config = dict(
    crop_scale_min=1,
    loss='l1',
    weight_standardization=False,
    widths=[64],
    init='lecun_normal',
    residual_init='none',
    optimizer='ademamix',
    beta1=0.9,
    beta2=0.999,
    alpha=4,
    steps=7700,
)
Rows from block 5, named by matrix and row number. Rows with one number belong to one channel. Each number is 128 + 24 x the weight over its row's rms, rounded and kept within 0 to 255. All counts start at 0. Numbers have three digits each. After the name is the row's rms in percent of the matrix's.
# convs0: first 3x3 conv (model.blocks.5.convs.0.weight, 64x64x3x3), inputs 40-47, a 3x3 kernel for each
# convs1: second 3x3 conv (model.blocks.5.convs.1.weight, 64x64x3x3, transposed), outputs 40-47, a 3x3 kernel for each
convs0.0 081:136153142111129142090075107093099110115105107106102094112106111110112107113106108139127114128142140114122105092088094089090093094093094115110106099113114099109113094093096100097089102100094104104104108106111101101099
convs1.0 105:138137138140140136132137138126126124124126130117120120138137145138141148141145146098099099097095097097097099116112116119118113112113116152150153155151150155148152092082089084087087085082084124134133131128126133128125
convs0.1 111:145142147145151148143147148142136128153158157161157150150153157150150155150150154148122132152146143148147150153150158157162160157155159128111096144115089140129117141144150142150152145145149151150146153154153147143149
convs1.1 089:124126133123124129121127119134133132137136124134125129147153149140143136137137136093099092095100098098101101130124125127126120120121120140140140135142139132135135081087080082079084091085089109107113111116116108112116
convs0.2 059:094080075104076086100100101128148135151147122152129121132138130133133132130143129119142111115157102155164142160161141165171157152175143133138115149145120155155115128099085129108081122116114160170148170157140169156124
convs1.2 103:157165163159163167156162164118120131115121129101102103134144146138142145144156154098098098102098102103105104113112110116116116111115112156156153151152147149152151112100096098098090097093085121137136131143140130139139
convs0.3 120:102100107101098104102101103098125143098126149103133146112114105109111105112104110137139115162154125168162129105109103103100100100104105112123131114122131121129127104103099103102102103098103099092086094091091098095091
convs1.3 085:151142142151140134148135130134136151123135140118122133149144151136144149127146147101098096103099090102097097113116125111109116112108112137142137134132137136128132114093085114089084126104094095106107100105112096105117
convs0.4 104:153152156149151152147154154157158149157156151153157155153152148152152153154151149152146146151152147144139154147149154156151151155149143145157158135158154133138146154154147151152150150148154161160161159154157151155158
convs1.4 070:136146144133144143124128137131133130130132127119114113149143143143147134148155139093096093090090092092101092115115117109112112105107111152150152150144144142150142107104101112103099120112114109119110109122105110111106
convs0.5 135:101099098105103100104103103106103103105103101106103102104101105106106104106106105094095098095092093101097097100099099100100102102101100110105109109107106114105106106106107106105107102106107107106110109106104109107104
convs1.5 140:124124116151141136154146145135141115155160149134141128128134136111122120121127123104108108105101108106107105104107103106109106128127123150148148157152150146139141147148156149142145142138142103117118078107102097102113
convs0.6 091:111117141100100115101098101088093108087088102077089096107103104113107107112107108101111102097106103100099100093092093087085092091094093106103084096103092089090090111110108112110104110109104096100099106104108100106105
convs1.6 098:134138140136135134127127128135128133126129130129123123143143145148143146144141142100103101096100103100104100120117120118120117119112113148151144144144140150146139084080078086077080087080081126122122123125119124120123
convs0.7 145:101101103099101105099105106106107115100108112102110107103101105106100101102102100113115119114121117115112119103100099095100098101099098122116107115123118108112113102102099101100099102100101108105106112106107107102103
convs1.7 116:151145111133131103134136116146136137143135141114127132140142134143146128121140129102099104097095101098097104110121129103112126106118119141149144140143134148150133132134113130133113131132108132134137125129129128135137
convs0.8 093:130123136119118138120115127102122134111130146101121145162167156170166155160155143094114106099129109097109104143143135145140126148143139093140142098129135091105114161156138158148138155145137171177171187191180175186168
convs1.8 106:143156155152161159149152153147141152147144151130131132154155152141151155140156160103099099099099101100099098108114115114118124123126122154162161159158162154152156102115097098109096104119103107118116117133128109125126
convs0.9 093:109099137097085111093082081089125152088109137097098110155158149161164154157155148104113108106106111107109110106111121098109105110111093104118107102114102108108100095091093095096096096094091136164132174183160160178152
convs1.9 100:128133131132137133133129123126124122136136126132124109157152161153159164152164162082092094090093093088090097116115121117119120111111121156151154154158153152154150099103102098101101097098099122136130130140134128132131
convs0.10 082:112113100115106103108104094120103089122090085121092081126125131122122129107105110160144126138126118141131128091096089092094099082082085126100097133113096143131106112112107102105102097099101121135128136134124138127121
convs1.10 096:147147144149139145134130132136136136132129126129131123153145144141140136133135143096103099102100102099097095121119125120122117117118118154146145147148148144139141092082089088088084087095088120123124122124118125125127
convs0.11 075:153157155153152167140151155153157162136151155149158144131133124151157142138151148118125127107117116130130102131127119126141125119132134062104099096107094109121100130139138120125126115110118161174164149167161147165156
convs1.11 102:091085082119110101122114101152162153167178163149150123134133138141133143140142137094090092090092092091092088123116127127125122134131125149153155154157150145137141087092085091087085096088087109120137117129136113128141
convs0.12 117:111104099108106106107105101103097096100098098099100101105102110104105103104103104109107106111106106110104110100100097096099099098101099103105104107108104112108105103102109099108111112106104109109111108112110112115114
convs1.12 099:136135130129132133129118117114121129114115122112118122146144149139139144135143149098096092102096097105098098123123123118120120116115115140144145144144143138138145086084080087085081084085085117121120115122117114122122
convs0.13 125:149147144154151149145147148152156167155159164153154162152158159156160150155152155134129137116123103092104106148153162159164164160166165139147147113124136119121135136137142134139140132136141141154155163163152156153148
convs1.13 093:140133135122126126121121124129130130126133122122124120158150151155147149150149140093092092094099094093091097120123126119121120114114115145151149145150144148144146084086087088086083085087090116121119121125123127125122
convs0.14 082:136152145131150151135154146163158165167161166155166173141146153143150152151151152154151138133140147130137150166167157166167159166157165126131149138143142141145151137148145138139136134136142151140152150146156150153156
convs1.14 101:132122120121114109123115113135135134132132130131135134139139135145143140136138136094095100096094094096096094117119120113108112109106103151143146143143145151144145083081082086084091091082088124128124132132132127125127
convs0.15 097:129136133126129136124126129119126153117120138113112124119115113128121118133119120178170174195190177190185179165164149165169153155158142174173170179173162171160148118112111111105111110111111107112110102113113094099103
convs1.15 085:114133131112107113098095098086067084115111127115127128102108124099109127097118127099100103098093099098098096119122116129120115121118118153147152148150152144148145122132128124121125129121125129121104136132120129124110
convs0.16 057:117106113105090102089081086077084117066084120075074110135146131146140133134139126089091095114112129175144124113110109128118122128136126080094081076094093075069091143133123134123108128125116117129156122149164135149143
convs1.16 096:120121118123126129120125125134135141133136138139134139142148144145150148145152149098095097100098097101099099113113112110106105108114108135144144141147148140146146107118111124132114123120110096097103091099096094094097
convs0.17 085:151140144126131138138134141151148157152146143155157152149150143162153144158151155130156137133173128124130112139148157134137134138132118100126103085128102067087075134127126132128128125126133149153138144141149134145152
convs1.17 098:133134132133134136115126120128127122120116115121119113148148144145138142142145150094092093096089098095095096127123129120120126121121122147141147150144145143140141084085083090090088090088087125122125128126128127125127
convs0.18 106:125120131115109128118115135105111128101113128106111127156167147170184163149166152118117113110123118118118114111124105121138123111131120093100098101113115108113114129124122122125124123122126127137104139158126114131106
convs1.18 137:108106104107105096108102089120126111127136112126128103137147139142150146135144141100096101099094103097102103141142143136138144128140143128124133126134131129130134100099098096097096096094098129144142143158152137153149
convs0.19 080:126120103136128100142127097131099090127090091112104095099102109100106114103106104112124145112128153108103130094094099086090102085085102175155110174162102156137110163150129144143132133145132112114104118118115105118118
convs1.19 093:141129137131126126120114132134135137139130134134130128133129138133134138143134141095095098097099100098099099107108116106107114105107109147148147156153149149149147089087090091093085097091084127120126130121125130125126
convs0.20 104:120136150100094132107098123132164154147167161155161160154152152154150156150146150126146138141139146147145146154151151159157155159162154072141145078148149082128141112104104120119117136135128144156155151159151153147148
convs1.20 097:125121126126119125136124120115111124112112114106109115151149158146159157150159166095092089093093095095096092114109112107107105106105108148145146146145149148146148090086086090089082093087083115123117123129125121128128
convs0.21 099:110101105112106103113107117101135140136157154147156148165172163174180167165169159132137115139143133126136119135139141133143142136142148124144130110143130121144138121115111119117117121117122151164139160180146151156129
convs1.21 125:139137140154151148146144138119118103138149131129136115145146151129137148134138145103109107102104107105101107105107109113112113120122123148145143153154146146143136132095089134100102122088095126144140136166157130156146
convs0.22 106:133129124125127124118121123111102094102095096100099095100097102101096103103100099105106111104105109105103104101100097096096095092093097146128117141127111121119121135133136124119126123120122106109103108108110105109107
convs1.22 086:140142144144144144140142145143147143145142142149142141157154144145133120130124129102098106101104099105101103109111105108103105113114110147150145150150144143147143128129102129123102126126110106105099104101102111109105
convs0.23 072:108115100094102092099091080097105127111120118115125103153151158157158156155159152096094122110086114142121131094102115116115111131125123133124137118138133107132136099109108115104096105112099136155151147157161149155151
convs1.23 089:125117122118109112116117118143136130133144139132133126134133138143133138132137130095093090093096090097095089134127125129122124113109109145146145133142139141145142096090088094087089095094094128130138130137142128131131
convs0.24 084:124124133120127134131135136131121127136121131128123133082084085090090088100091096113101107114102106111101107100105111109115111103107096125118117123117113117117116116121127116118125107117121100111104098099095099092094
convs1.24 093:149146151150158155148152154139145150132143148135148145140141134139150148147143151101105100103104104097105104109109114110103112110105111146143146147144148142144150105101085105107100135145134096096102107107108106111105
convs0.25 092:141107087142109092134116098099096098103100098098096094137143134120128127114114125133141153138119129138121110099096098101094099085088087104115134124113115171149117133134123118120119102106100123135128166154146148135162
convs1.25 102:117114113112119115127122115112120134124130139140140147134146151139150153142152154097101105101101102104100101108109108102105103107109104130137138148145151151151147112114114128128124127136125115122117125128117125128122
convs0.26 127:153153152152157151149150150147159145153161151157165160149162152151151155159158160138125122138144136138143143157154153151146152159155158134134132145143141139140135153150148153147155154151153150150150147142147146148151
convs1.26 077:095103107113119113133127110131128116144135121130120105118143148112130140118130139080093080085090095088089090114119117112112111108106107147149148141147148150145148098089098100091095105099113107116122114121129106117126
convs0.27 078:103101110103100111115114118098094085080090103073085113114113117135126126145151137103111114112116116134123132094113123104124126125149130087108106081097103080081095111103104101104104104100107103105087104102102095097108
convs1.27 099:139138147140133142136130129125121127124122120123121123148145146145145148144144149095097100099095100098097101114120118117115120115112117153153150151148153142145150081083087088084084085087087126125121123119121124120125
convs0.28 104:139156150127136144118121128153164158154166164153160167163155156174164158165161149114115123116118126115108131127123133128126127139136132120140148106149154089116134115122120117121125123131132159172170168182180176186184
convs1.28 087:120121125131130117128126111147143140141141138117117113142150152145144156142158159086085088089085090086089086122129134125127134124130129156150152152152144146144141097081091094084091099087092122135130131146143126131134
convs0.29 091:091094099100098105105110114114080101144134155145145150139140128119119110109114105164147130149159141138157135124121118140141130156165153129109147149114139160129138107100102117112120112122128119152163156153160131119127
convs1.29 092:148145152151150151151149147128123123136137136127122110144149150130148150142150152099105099100101104099102102102109107117113113116116119146140147146142143147140141119096106111100104102088095112116119112114112116117110
convs0.30 095:120120093129122096128133124130166110132166101099102097156144122150133112138127118092152174093100157091090094091087090090089092096091092109137143105134143114116134110118120106116118106107113144167172164170175162164172
convs1.30 096:144144148143138141138133134134133140130134135130121129141136145143142139149150147099103100099098097095100103124121120122122122118118118153151152154154147146150146081078076077078079080076080123125121128123121128129121
convs0.31 079:138141136141146135147152138119126107119120106117123124092088100098098114105117128128127143142163171140157155125151133134154149127142147152141114122127115108112114143148130133140117117129124088074072068070075070072082
convs1.31 102:116107113110116128123130145116136146137148154153153151148146145155157151151153150104096101101102101097105101099100103098102098101103099142147152153153156156157159144141141147150151137141136134129122132130121124128125
convs0.32 093:149142153149149146148149148144157162148162167143159161158155153147151148150152145117112140102146160115131149151142121166161147165157146135121126133128128140148140156153142155147134140135133149128151136140156124132146
convs1.32 085:139143144140133138136126131122123122126121115119118114142134142139138148137136140094097096093095097099100097121114111118116106111104106148145144140143141140142141089078080099091087110101094124124125124123122119125124
convs0.33 110:112088104116095115141124127139110140144118144144115144144138114146130105135122112139139135142139138139140139169164127144126096121100100120118109112109112114113113131127122137131131147148140191219144173185111095091037
convs1.33 162:121159146137167164163194198141137109167161143131121110105116097109124113109125108116117119115118116118121117105097092107094093111108105129131133126127133131131135126113129120110124130115132093121109180217192151179139
convs0.34 081:165162163156154172168155153134126124113129119124126111102110122133128143148143153149144108103136116088121148126130125132137127123139130103084078095097079071085095133137138132135145133131131096097110096103116104108120
convs1.34 086:124133126145138129148125124108104112121116111111115108160157162150153152149156164095091095094090092088095093115113116115112110116113110149153148154145150150146156113096091107105101097097093118126119120130119118119124
convs0.35 135:100114110103110109101110113131111102151115099141122109099097102093097097097092100108109111147126109156152136098098106108110112124127130143135133155151133156152144106112118115116115113116125130114108139113107123113113
convs1.35 089:145141145138140143143143142131143135139139137137137138133135139150143144139140141101099102102102103103099097102103097101099099102102107140143149151147148152154153124104109132116125135116131132121121134134126133132130
convs0.36 108:093097104096117122113149163165174149170168152167171150125112097114098090115101093146134146106142144100130154139155105168166129162163132109151144152169140168174138102106105099121125103124133169160109171124098151122111
convs1.36 097:150151151133138133140134134112114136098121134097117128130143146140152160138148159098099097105097100102101097107111110102108106101102103145151146144144147142140142103089083115107103133128133117113117123118119128128120
convs0.37 111:110100099123112109117109106108126125115115128120116120099097094099099096099100095123122124113111122113112125098098103102099103099101103107117111117109099126115100115111115112107114107111112110114109112113105114113099
convs1.37 094:135155151146158137161158134148145122148144130141141130144134129145139129137135132100099105099097099099099104096102100097100105093103110146153150147154145154152145084090078092096082102116089123117118119112114124118118
convs0.38 095:146140140132123119128112115106116105090111134097122162161165164166169164157153161092129104119135116131123118154143130154153133128139133074118127071105127082097120119119115122122127120122123154166163166166158164169171
convs1.38 088:140149149139147147134131143145135135133128128129130122147149147140144148146151157095097096093098096098101096109108113110104107109110109151147148149149147148152149085082082094090090090085088125125123137137135131134131
convs0.39 092:116128126100108103109116116104095107098094104098097103155159148157156163164164172110100102138124099154143134129122109125110094127116099110119125116121127108119120115115110113109115113111118168152176134126165164151178
convs1.39 096:138147141135140146141135138138137136138133122126125119136145134142152150143145148101099098099102103104101101118123130118127129111114112143141143137137139135133138072076075081082086098097109103104114110111117112122117
convs0.40 101:103101103100099099104102098101094102110112096131122104107113117115112118105109114121117113118121119126130124100099102101106104102108107130139127124144129136162134093103102100102101103097099109143115122123111160136109
convs1.40 097:157135128175169167172176163144146140139133131128126123124118120119115122117118132099099098104105103103101103110110120103104118102109112143148153148150145152149155137102078135096086147122090085101108079093105089094105
convs0.41 142:145149153145148148139147137143131147137136136159158148158160161160162159157161156095098122090090124130107131149146142149141141153148148149142136143139124135138136132138141128130132136135134160159163154158160161159163
convs1.41 089:137140137131134131123130130130132129127125126127128124144141148148147142141145143100096098096095096097099098118118122116123117112109106145148143147144148143143146083088085086084086094090091113119120116126125112126122
convs0.42 125:143148148137137133135135131104112110096098102097098099103101102103102103103101102110110114108112111105109106098100102093096099090093096124115120123109108120105108144146147137139140121128132100099095102100094101099102
convs1.42 100:138147146129138140117133136131124121128120112118115109137141137138141142135137140096100097097097102098102100119125124126127127123122123151155151148149147147146143083083086085085087087090086130130123130128121132127127
convs0.43 093:154146144158139123162158141165155109165157113154135117148150147138137143141136152156151134159160148149157154155158152158152146158155151123130138145141135153140113159142142157155157153157161156154148157139138148143153
convs1.43 099:119138140130146149146149138147142141145147146143146149131140151144148158147148152103100101099098101100100097106107106108108103109109108148151156155157156152156157103127126100119101086085090090080108095078102106095113
convs0.44 090:141169165157171169147158163167173169170170166176172161097104113102104119125114118095095107081086127128127114154150160137136147136128141157146133153145139136138157143156157131139145117125136172164162151145150165152140
convs1.44 082:143144143143146138132136140145148146143141139138135135145140143136142133146147129103103098100099101103104099116118116110112112111114111132134143133135139137140137106095102110103101124118120088088095091090094091096099
convs0.45 072:108122130155147139135137133175175143166158132157131125106116124108112111104110117144124166146105134113084124157140137150136133137132132143156179148154170151131144138130131131132132120123131130150139124129125107104110
convs1.45 100:154158154148159153145146146122135131119133120116117110151148152164156153163166155095097096096095100095093100121119116114118122112118118157155156153156154157153153091086083081081083080080083126133126130138135134142133
convs0.46 117:145140110136138118103097097102096096098095099099095092105106104106106103100104102114115125112115114112110114101101104101101098095097096136123120131124114119114109117123130116114113112104102107106106109107109106105108
convs1.46 100:154159158150158160154158157140137135153151145111112109141148159141144152139141145102097103096100102096103100114110109118112115123120122152156153151156153147149150102105098091085088091092086130137138127129135126124131
convs0.47 123:152154153148151140141131128142144149153156156150145153158157156160159155160154150139130136146142141150148140156157155163164159164163159109119122114128134130150150142151145149147144157148150161161159160163162145152159
convs1.47 084:115120108108116105105108111122114111136131125146132129142139142147150148137153148084079084085081088081091086116117121107114116116116122143142138149146144144145148097093095098093095090093095117118132121123132123122129
convs0.48 086:156162159152155153158159155136122116161132109154119110100109131102104113102100110138116142145139145130135144137163153130154145116128136132116097135155119128141107162169161163162160163165159166132118158107111101095098
convs1.48 097:134134132123116123116118124125117121118125122120117116136135143141139138141136140097097093096098098095095098123119117119113116115112108151148150150146148143146142086075077085080084078080085126133128133126131131128130
convs0.49 106:130111103135119111110102101111104102106096102104097099102104103096101100097101103124114109109112112108114116097102100093099100094094096138111108139103106147122113136133127113110104107100101103100103107105105104103106
convs1.49 100:149134126121108119120104116134134150154141153140141145105123128121126141115128146097100102099103101103100103101107096103102110113113120151153149149161156148149157091087087092091100087085095109121127119129130122127131
convs0.50 111:141139136133136134144146144114105100122117100116100101088093095093094094094096096140158155131134139131130137094091091093093093092097096108105108108104103108104101117125133133139139140142142096091092102095095098095101
convs1.50 103:107099108116116114132141120131130120149149140135139135133138129142138143134119132098102110103102103099102103102101102110107097116114107148142146148145146146146148095084093102092093102110124139143145137140144128136146
convs0.51 090:166160162168151146151154148153142110159126116159138118149153154135149154125136146114126134134123127133137140153165161151159160148156154130126137138119128147134128159157154148149154135141142153168183150159182130137175
convs1.51 075:132136138136136134132135131131133141139138142129124131150150153147141137136137140097095087102100094099092094116113122112107111104110105134135141131137137145142141103102099111106109121122113106110114107114112106120115
convs0.52 094:106120119125141137113131133164154144106096090088087084103107111116113114114119123115124119109111110112110112099102107101102106103106101125125125121131124123123125099095109097097105098099109128115110110106109113114122
convs1.52 107:115115115136124124153139138123127128130133133137131129161166155158162153148153159098100096093097098104101101116127129119127131108117118145149148146149147146145142098101107103114113103110106109115110110107106116109112
convs0.53 099:157153149156152153151152145136145162126113136140130135151153139144150149150150150139136153149134141169151143151162157161168159142158158128129134136133130145132125156154155152151149152150148153152156148152158144154162
convs1.53 098:143133142135129130123125129111117107114117110114105101153154155158155155144144143093090100090094097092094094107112109117114114120119122149147152153152150152149154087080089082079087083086090119129138131146147123133142
convs0.54 101:136143150139144143146146143130131122124124121127116106097102101103100099102103098179127141161119157155127144100099100101096097097092099139128130143129130141130126127140145143151155152152154099100100104099103104100102
convs1.54 090:161153151143150141126150145151146149143147141141139128131117116125116109122102094095097095097097093102093101115110109107108106107108109152156152154150149159154146095097089098106090097110086140136135135136135136137136
convs0.55 112:164161158148154159136146153162169159151166157123154144148148150151152153150156155089127141096110122109114103157158159155158154151147154150153143150155150143148157141141144141137142139141146148154152149149151149146147
convs1.55 095:135129134129130125129125122133132134128131130129125125145143138139145133147143141098094095100094094098099100121123116118120119109110111142144147141143147143144139087081081078079079085089089115114125116122122114116120
convs0.56 056:137145142140130139144136140145153131126152128115127119104107108105104108107098094108157211094107171086091113125139123111119131110108109187168169174185175146170173149141147144154143151146147112114113118112119092105089
convs1.56 086:132140147133142147139145142137134125139123118134127117151147135136141135129148147099102097093097094095097096113111107105111108106106106147153151151145147148152149090095095087100100092103108122123123121124125124126131
convs0.57 075:083080085086080093102096094085079093080081090079088104150157139144163153142165163153131134165160159192161139103113122122124120123135128095110130080095128089092103108102096107090093099084096114139166119132157126122126
convs1.57 096:130125114131120118140124126116115120112111117106109108160161162161158160148157154086094084094089089093099090115116112114112115105107114146150148146151147151148150101096095100098096093101100117127125119124125122123125
convs0.58 084:110111118106103114118113120082107132093114141108124145130144143140155161128144144118120114119120119114116130153159151143176172131157162144148138154157148141157149109104106113107108115111113087087045104127091082100071
convs1.58 143:117124128116122119113118116118108095123116093120109081125129126136145138134142137107108105107112107106111106107114112111118121112123120136143142144148141145149144085087085087088083084091088124142141135161154130153145
convs0.59 071:134146152135143150140143148131145128157195159181208181128132136118133131117113110134133142141153162146153157147156148149144140147150146122128117136139134120145143144142149145136148142149143177165174169173179169174172
convs1.59 095:148140141137136130131128127134125130131126123127115124135138136134132140138138143099093097096102106102098097119117117116113117109112108142150142142138146143142145082079083081081082080083079116112115116106111113104114
convs0.60 114:096095096100099098101098097092099099096100099097096099115114110113114109103108105134127126137134122136132123101097103096097102104103098109112122104108115106104108102101102103103104107105104142149149142147149137145152
convs1.60 097:158148149152155147144148151138144146135145140132133132167144151168159154170166158105100100106099093107102106105104107105114116105111113152154155153151149152156154140153097143149099143149097096094089096094092103099090
convs0.61 121:150153152152153150152151149154148137151150138154138119152149153150156153156154154113099110107104138104105141151147150147143150154149151132127137128116142121113127148151150148149143141148145123127132123124129132127128
convs1.61 091:118127134115118119110116121141138144141143142144142140137145146133142143133140146098100098099102103098099096131131127122122117112114115139144145139140141137141137085082087086078084083086092107105112110108105102110108
convs0.62 078:125122131157140114165154148114136101148165132110124117118115109121126117128143138119154162089129155091095101114097086159131126174163152122129150093103135111100107168152145154144140136124131107134155103107122112111118
convs1.62 098:142144138138136133126130138122123117114112108114117107146148142147141141138137130094105098099100097096098096130127119126125121119122115152148146148146147145143144087084085084092080086087082128129125128131126125124125
convs0.63 118:121106140100100137100109148144149151149144152140148148120130110144151130139143120106110108103104103106113104113119104131136117125124108090090087098098085100101089109104111106103112107103126113135106146163134126141115
convs1.63 143:194203192191202191174182171121118116114115120114121128139152148143162156139158153115114114110113111114113109114119114116121119112118120142145146148148149144144143130129128130129126132125130143168150162191173152178160